A small masked image model, trained from scratch.
Training: adamw at rate 0.0021, 9400 steps.
Data: trained on simulated fluorescence microscopy of cells, 195000 training examples, 6.2 epochs.
Rows from block 7 of a small masked image model, named by matrix and row number. Rows with one number within an expert belong to one neuron, the router's apart. Each number is 128 + 24 x the weight over its row's rms, rounded and kept within 0 to 255. All counts start at 0.
After each expert's rows are labels from the 100 images, of 14976, where the router gives the expert most weight on average: "responds to" is what is common among them. Only what is clearly more common there than usual is listed. The data: simulated fluorescence microscopy of cells.
# router: router (model.blocks.7.mlp.router.weight, 8x256), inputs 104-155
# up: expert up (model.blocks.7.mlp.up, 8x512x256), inputs 104-155
# down: expert down (model.blocks.7.mlp.down, 8x256x512, transposed), outputs 104-155

# expert 4
router.4 [133 139 121 100 128  68 167 123  96 123 147 139 108 124 139 131 135 124 118 123 134 185 130  46 172  95 120 142 130 154 149 104 118  97 121 128 117 131 130 100 157 128 155 150 136 123  75 102 117 139 103 160]
up.0 [133 119 102 118 173 140 117 117 170 118 147 140 133 177 107 124 125 107 165 122 136 104 135 115  92 150 112 125 121 133 121 133 100 109 170 158 219 113 139 137  99 128 135 107  92 121 164  95 124 123 166 129]
down.0 [146 133 119 123 133 106 134 155 143 157 135 108 101 182 115 127 150 158 126 147 170 160 120 116 173  82 146  98 148 120 120 147  95 125 128 108 123 110  88 152 159 109 141 120 139  89 142 126  83 141 145 142]
responds to: crowded; cells: ten or more; yellow stain; membrane rim

# expert 0
router.0 [128 118 122 103  76  76  56 127 142 145 137  76 146 103 134 138 136 126 139 129 122 116 150 180 153 122 134 130 139 129 142 123 122 123 130  99 139 146 137 191 120 110 144 158 117 121 156 121 132 108  80  90]
up.0 [105 145 169 148 132 147 139 168 126 109 118 151 135 181 115 134 127 112  96 103 122 122 163 120 107 147  91 109  84 150 127 170 104 100 137 164 124  90 142 123 124 115 151 156  72 134 122 145 115 180 159 173]
down.0 [134 136 118 153 129 114 147 105 122  92 137 168 134 156 111  98 146 126 160 153 139 120 103  88 131 141 136 127 140 135 113 111 110 119 183 142 147 102 123 133 158 128 110 115 125 147 125 126 136  98 107 150]
responds to: membrane rim; crowded; cells: ten or more; out of focus

# expert 5
router.5 [182 145 158 163 184 152 138 161 144 141  82 147 120 151 115 114 132 151 107  92 138 124 130 145  94 125 105 136 113 140 132 158 128 152 101 128 127 130 137 131 142 119 128 114  97 136 139 115 153 166 135 142]
up.0 [141 133 124 157 140 137 127  63 158 130  99 122 122   0 108 132 133 138  47 120 125 139 159 126 125 142  72 137 150 119 137 134 151 138 147 145 118 136 128  97 119 101 120 102 123 122 131 161 146 112 137  92]
down.0 [128 127 117 129  83 126 135  89 158 121 128 123 159  35 144 107 125 146 200 131 139 137 137 124 135 121 126 135 146 110 126 166  96 127 115 128  94 110 149 148 131 140 140 134  92 151 160 138 131 114  86 133]
responds to: yellow stain; few cells; cells: one or two; ring around the nucleus

# expert 2
router.2 [130  98 154 125 147 187 191 120 137 123 120 144 137 145 113 104 143 132 131 113 151  86 124 145  85 131 123 116 127 125 110 127 147 120 173 133 112 118 115 139 139 150 115  88 130 111 127 146 118 111 162 102]
up.0 [156 139  78 124 106 129 137 146 114  90 127 139 132  94 131 138 146 115 125 123 110 158 126 107 157 111 128 136 124 100 168 133 153  63  97 182 194 128 164 124 138 123 155 134 140 145  83 140 140 116 134 125]
down.0 [ 97 143 157  92 116 148 142 122 120  93 111 102 124 128 108 132 120 126 108 103  83 104 140  83 169 183 108 145 132 161 129  98 133 112 149 145  64 130 110 144 159 120 110 127  80 116  82 130 134 110 133 102]
responds to: long thin cells; yellow stain

# expert 3
router.3 [ 66 145  95 139 128 139  54 154  85 116 153  95 133 145 133 117  92 127 141 143 104 107 129 108 111 126 131 127 143 124 106 146 138 126 115 127 106 119 123  92 168 105 112 168 144 149 151 155 135 103 158 145]
up.0 [137 109 182 129  82 135 165 108 148 139 120 147  90 117 112 143 103 127 146 122 170 126 131 128 120 154 104 131 108  82 150 111 118 127 132 149 145 119 130 115 128 133 117 154 105 147 134  63 124 145 125 160]
down.0 [ 86 127 152 136 144 146 112 133 154 115 128 109  68 127 114 165 172 172  82 152 147 106  84 108 100 131 180 122 138 180 135 100 118 141 161 119 123  99 161 128 146 124 122 181 129 132 140  79 152 120 108 101]
responds to: crowded; cells: ten or more; magenta stain

# expert 1
router.1 [148 150 120 116 123 161 157 144 139 140 131 142 110 119 143 185 114 134 119 119 147  94 145 172 119 114 110 128 105 124 129 132 147 163 121 133 120 128 121 152 120 121 112  98 112 122 143 118 128 144 157 108]
up.0 [ 92 114 101 121 161 126 158 149  84 101 113 170 127 108 103 145 167 115 135 127 114  99 158 103  96  92 152 117  72 136 166 118 104 104 126 131 152 145 101 117 150 104 146 153  84 157  84 120  69 142 136 134]
down.0 [165  77 101 101 182 150 143  92 125 135 142 126 128 111 172 139 142 104 141 174  87 155 121  92 148 119 151 102 126 159 153  93 116 109 126 185 117 143 147 127 136 136 139  86 127 125 133 151 175 140 158 141]
responds to: long thin cells

# expert 6
router.6 [144 120 130 155 153 145 165 141 133 137 111 164 129  91 128 122 101 123 155 141 151 136  92 150 131 133 150 108 122 131  90 111 150 173 105 136 128 152 126 155 138 134 123  64 109 172 107 149 123 121 186 144]
up.0 [126  92 125 114 128  87 136  99  99 109 129 100 106  93 129 142 143 112 137  83 153 106 191 127 118 170 118 101 102 129 154 139 125 138 128 139 179 107 131  90 133 111 160 167 131 135  96 121 103 121 115 122]
down.0 [110 144 127 111 162 131 169 150 116 152 142  99 124 192 107 103 130 154  88 144 137 114 142 106 129 126  97 119 124 133 132 111 113 114 115 149 149 114  93 106 141 113 139 128 118  82 150 122 127 133 145 140]
responds to: few cells; cells: one or two; long thin cells; red stain

# expert 7
router.7 [183 127 141 132 142 160 204 131 102 139 135 160 116 145 142 127 135 134 126 117 143 133 110 134  98 170 135 125 119 106 104 115 115 147 111 130 131 131 120 123  75 147 109 114 142 123  86 151 126 101 116 151]
up.0 [154 102  95 162 146  91 159 104 120 119 113 135 134 147  91 128 155 132 129 103 109  80 116 126 122 142 142 136 100 149  99 158 128 121 126 124 162  87 159 101 109  93 147 128 132 142 128  69 108 124 153 130]
down.0 [143  98 131 107 167 139 113 128 165 151 123 133 130 128 123  61 155 169 103 142 110 134 126 124 109  89 123 119  93 158 109 133 119 140 108 119 105 130 129 115 116 131 106 119 139 148 126 126  99 126 122 108]
responds to: few cells; cells: one or two; cyan stain; magenta stain